{"model": "masked image model", "dataset": "drawn human figures in many poses", "train_examples": 97500, "image_size": 64, "crop_scale_min": 0.8, "horizontal_flip": true, "method": "simmim", "mask_ratio": 0.5, "loss": "l1", "arch": "pvt", "norm": "rmsnorm", "norm_position": "pre", "hidden_act": "gelu", "mlp_ratio": 4, "head_dim": 64, "fused_qkv": false, "qk_norm": false, "parallel_block": false, "inner_norm": true, "patch_size": [4, 4], "conv_stem": false, "depths": [6, 6], "widths": [96, 192], "init": "lecun_normal", "residual_init": "zero_last", "optimizer": "normuon", "muon_scale": "match_rms_adamw", "learning_rate": 0.007, "momentum": 0.9, "nesterov": true, "orthogonalizer": "newton_schulz_5", "adamw_lr_other_params": 0.0011, "max_grad_norm": 1.0, "max_steps": 9500, "batch_size": 192, "epochs": 18.7, "lr_schedule": "cosine", "final_lr_fraction": 0, "warmup_steps": 190, "weight_decay": 0.1, "adamw_weight_decay_other_params": 0}
Rows from block 7 of a small masked image model, named by matrix and row number. Rows with one number belong to one neuron. Each number is 128 + 32 x the weight over its row's rms, rounded and kept within 0 to 255. All counts start at 0. Numbers have three digits each. After the name is the row's rms in percent of the matrix's.
After each neuron's rows are labels from the 100 images, of 14976, where the neuron reaches its highest value: "lies over" is the class under the peak; "top examples" is what is common among them. Only what is clearly more common there than usual is listed. The data: drawn human figures in many poses. In brackets: how many of the 100.
# fc1: MLP up (model.blocks.7.mlp.fc1.weight, 768x192), inputs 128-191
# fc2: MLP down (model.blocks.7.mlp.fc2.weight, 192x768, transposed), outputs 128-191

fc1.657 094:081100117126139144190082139164143227085135134153129129176144126140108180158162118133155169144120105135085125133155084142126091086138135099144136198133173137110109098121177164050133139154160137
fc2.657 055:069119107068106086126146146099196159115089126176082174163099146114050126146124099147090110111106059096062170095165122199097121110143163132128141153132104105143066136132129059155135150125115130
lies over: arm (27)
top examples: arms up (26)

fc1.477 097:159175087149115156080158145088152106160157137149110145146095087107088104147149074090096137157153144132127153142116111085109123107142115161144108123172100159085164159156124078142182119166104087
fc2.477 145:096095188130121107202125134163156109125051083052101117126083122166143183130137140169173116090127162128116118169168130144080156140137112142100117160102164112158117120146151169168135093083118161
lies over: arm (36)
top examples: handstand (94)

fc1.238 116:150195128142094148136089106094100101102144109089116156153153105122143143089125133163119136127134115093143047094180132143130134157171121030111076115116103118130092117169131175192130134156080103
fc2.238 102:099114159148104123064147118098169184097136169131121144137087108099121122067098127089083118124123148162170149139090093171113109130104181130174173068098091104106131165089138075118074131146122182
lies over: torso (61)
top examples: star jump (58); splits (34)

fc1.235 101:118111083118150104186155069134135167125102099127182098162145199182168157140105091160147092114153138179154130092083127095121120150113097192183100159156095161167126179098118138133122052111101148
fc2.235 166:157160110135093179144168043093147112141161110155100077151059112093202136128126158069091127156096128110157125128143144087151127132083167068162153108176097093130154112108119092134112146143133140
lies over: leg (35)
top examples: lying (93)

fc1.119 113:194132088103156090119085109118053180146110115119085113122171133141098154105140117115100130089129096151075067115136100144213105167129142090112107150138135104167173080126119168117098099137143137
fc2.119 089:179138142055136110132112122112126132160130054141137070107095168109141141131123130096128166204095065149098109105149123102131154121159104048138221144163120112086162110107113078127182151123172081
lies over: head (54)
top examples: stocky (68)

fc1.53 096:137087146119101065103161097146122073153040092114130079174137146115112112118168178157076120177145116133116126092103108045152093089126103129126165115139194140067063053159131091128118118178065121
fc2.53 089:116132091148095131126140021096150107157103127097095097072099121087134065090182083199100138080145167138132165071145072086119120127101118092107146121158076136102098097056128107116083110094148164
lies over: torso (26)
top examples: white top (36); white trousers (33)

fc1.362 090:106167084089207126224138123139161126161112118153059155124128094147180125174104148108106106083112111143117187077072134064101111039144139161082191115140107169083142113113128097122216113151160120
fc2.362 106:125153141086198111169108089170158095116147116112096168147132060148137131165167160186158141125095067187141080154155123178113099106206148155151103148100128119080126102170158172151127203137144121
lies over: head (46)
top examples: running (26)

fc1.531 092:107143110148117136128130094145119102174151121118123102084095141179134143197140146137115077078166129158124114069142118104192132118102107065124156190095131127152086099139129135226152127121134164
fc2.531 137:140128148143147122149133128112110151133154088077083098198072110088171152087092124118103147107061106104112134167138145183082183154139145044170189118130152055108141110125146108132133171107129178
lies over: torso (78)
top examples: squatting (81)

fc1.58 097:184128114060106182120064186085096115091137121181129163128193098124119080127103153167097109073120108185096147137142148130078130150076123166125067176151147105128143053124112161145155139143141103
fc2.58 069:150103201149115057113138110148122099055177123139188050120147165136128139126124177115159155054136107174105142068152117187126178091141108081135079136140108140126080113116141121176105115087118121
lies over: arm (32)
top examples: bowing (53)

fc1.134 094:122141174175107113119157196120080166129162071129167022125154134089156117146058105087144159085127154092091166109106097099113168096164163088112129109137179118136116097069146147134088087164136127
fc2.134 108:166096104131071146110148105062110098093118095141102136128139080132115096162168077114159132135124111160179108149153114145117105145136127118216061152076088104137140146161125132118082140195149091
lies over: arm (39)
top examples: arms out (45)

fc1.332 100:143209124188121154077091114107147101133124121127088152179166135154138130122109147111072115196154052065106187162099084163083199118084182069137135042171093156121077127142116085170154080172139122
fc2.332 084:121137165150135176127136145163137118096160118123123120165063141098121159078186155161140068095114092061128089149186079139150144166177153137163151088154095192099074130138088088149064107141138141
lies over: leg (30)
top examples: standing (29); black top (25)

fc1.184 083:090094137112190088098163134143090172091175079112149103107173134144113124136203142115183153107175128147114188096068162100126129116148122169147134174149205110192127101128190150084109110094151128
fc2.184 131:114140156143187149106150146169099161149128113125159144054129135187126084139118078107134135129174167121117147098154116114146105088086154060115167135151184107105160176177118127114176100118139136
lies over: leg (44)
top examples: star jump (77)

fc1.108 089:062125100106150067169142145136102178119115121143166125121169095161124146088124116137137149137085072134175103121053118178127128112119156125148178101119187151159081149145116134066109135096095138
fc2.108 139:088130144133140061144133127133086161136094094142187101172192129188128164105101157117174139098095090089161143115064084137106139075159153097167161057157213155117098200125167160111122129086132145
lies over: torso (62)
top examples: stocky (73); star jump (51)

fc1.329 091:130166199118123131050153165144171160111187093104126042184174087153153238135122106107141096177161115075127129109151109107121146157159098137118105153206174120139115092116152119111067146148111148
fc2.329 140:167143101182123101101189146139172161147145116146159192122160159104124143132104068094155192135116085207117153102136126147149170143140107182144079105105147075102138141173169151163105168146132105
lies over: arm (39)
top examples: splits (31)

fc1.723 101:142162160057126106139117176121156111153099116150126109130154151166161142194149179174158168110105075192120150075106170120095155111136187138179148129078164133165113099148103116065156112192130138
fc2.723 103:119120078132162142173109136110141056095153113099127173132149161165060142202181142151144152106091051094135148124149086143084102135151145159140094115113158135124142173147112144152119181190114073
lies over: head (63)
top examples: bowing (60)

fc1.652 117:122152133120105079135208111103182144143124093174133121095059127146151142144083109135102101127122175099147112151127111166134122127148083067172184100099113114172107171118174088150167114172135180
fc2.652 099:098093109126145151126164138115149100104147077098144110140113048119133165119129132137108160155117098093073121107145116104118153114157103110134136129118189081104105101074074143157143130137169120
lies over: arm (25)
top examples: sitting (74); stocky (62); squatting (26)

fc1.382 087:087150187034112061116177173084130157159123110137107115178115125182101161131118125136051112112105134113107125106145091159141187098126157134148080108141101154174153107106128105088080176109107150
fc2.382 101:139126098125094113185124113106077154124174155145112125154114101142121112110146146083149136178106066156150154094102148117067126138144164128149107184098071118109125144115144101146153156101149172
lies over: head (32)
top examples: arms out (63)

fc1.326 108:155176124107094132117151092179104176115132166178110145141089096074132173094130178091118102125156181158122137122122101157125119169128116096088101063171166141142129090068107181124102136163064168
fc2.326 097:127176119133091129170166169093094150151111087162047073198085071132185157122127137137107116132067138138104121190129118169132102123151125091081154103146121140112146121077099124110085109141100101
lies over: torso (59)
top examples: sitting (55)

fc1.36 112:145127078144099104149116112197126098160117154071115172098083182126130060113134154113111105096128122132147087172114116151114103115146101168092146119088113156128094131146125151111126153154116055
fc2.36 095:110124075118138145092133149128145152085112195148139098152140143165108156155133110110154092132098071159101077069162137093130129129131145087105104123128071141123158126173164089092151176127157139
lies over: arm (45); head (42)
top examples: stocky (60); arms up (35); splits (34)

fc1.542 120:071097208096186179136169113156119115093124071081130107165095128194174143146130122133199158152101101147165148120112132116184154095099120148144047145099158136145104127173109138100142133133146145
fc2.542 154:135081155161127104158148128182143117107116139148161150149102165159135179137170174149119157093081115111138129150114118129153102104116092180169156113174159097147071157065090141140083099158117167
lies over: torso (40); leg (31)
top examples: lying (92); stocky (65)

fc1.203 083:143103129098114082125128141071106177104051158097118146041183092069136139120127143144088214113133108175109096159104166159094119168115151138079133093114129156031148076154155094091074140146134105
fc2.203 103:148147102185124100166125135163088080173126105087114114151096136081148157109077109161170144116058090124089154109132164081135159110125120104115160156122110145097136067140050149160163130130096086
lies over: arm (31)
top examples: lying (61); bowing (37)

fc1.125 087:090166146079108175126125093143117177204149067121109111190131104154165157108138160121097104163156180074153121125072085120078152085124123123174178172210162158160152111064132141112101103054154172
fc2.125 144:164100129191120101136106178155111121074091132156156162062131166112078093170117090149162158092110100159106140120127137153135085083121125147083085058125117143150103144137112131198069161150102100
lies over: torso (53); arm (26)
top examples: bowing (74); lying (26)

fc1.95 096:085175163123119114104075145103086069106092128069084080096132139151141126151144152161144153079083107078136134139125104130108155094149155082138141081072142155097139139155141102138149104170144134
fc2.95 078:094176100091103105134131097162098117122136109128124110070057148171104085093074124107164136124100149079091151088135092100125127099127131064102148076145204123120135116174167150155147094074129110
lies over: torso (58)
top examples: running (47)

fc1.255 089:144107126161156139140140132153121155103128070144126163146129109178134142092168098171158094116158095152126109091152137140110114169186137151075087076097133094140128146154107156200096136066140151
fc2.255 096:117139123163162157152128144096109218109160141116167134188092153103126123169135051190114129140165140138118071162081101148113147127118074134093150070123156096112087147122111183141089107132085150
lies over: leg (30)
top examples: squatting (33); top: white (28); lunging (27)

fc1.763 108:093079118110083087145120135134078127165112113141111072111122153209122101116157173123100106105149154137119108146022120157154073085140133115143135161144113152181091114132128141149096092099106138
fc2.763 142:200114063147120173142149113126149106155103164167119177100117195053058079113117071126120185109138169155100146115125143072062116114071074158102123085108120134118167123120135141159098128141117078
lies over: torso (81)
top examples: arms up (41)

fc1.340 107:140191138098139103084140131080139081139182116099079152138087126172158111167162084097098151119103143094120053131134101072087096148139105102151176138129164068127136113129114087114139207118127065
fc2.340 095:088146106112118129171149128074121095122117123132126091093145118174135180099100125131094132134133081150161111138119130125142203124123138108134087110158124136157118134151138064089148206092169132
lies over: leg (32)
top examples: lying (64); bowing (34)

fc1.39 103:100135167119127111120129099149101148181141121137133139132141101078133196159127101111126159080109131038094145094089123174125132174165071099108159128126189085083130113102138126115146162103106164
fc2.39 085:136112135117133093112154144093095117107140140182049137058115199135124108136115137091115185185161135121118138095115125142100155151094140123138150101117116102143226144124165124113128157151108134
lies over: head (29); arm (26)
top examples: arms out (52)

fc1.594 086:091145106060138126089159133076117155170168060122127060140104086114115144181161114116207097079147110099102146135112145169116076116102100107118162137120069119143139175108138180083124086110099155
fc2.594 089:113127125072117162107100146152152136109153142151162132119151132128155136062067087132087142135179143122142160111139092133133117130091123137187145096149102077120120157108155079123098140105162146
lies over: torso (31)
top examples: hands on hips (33)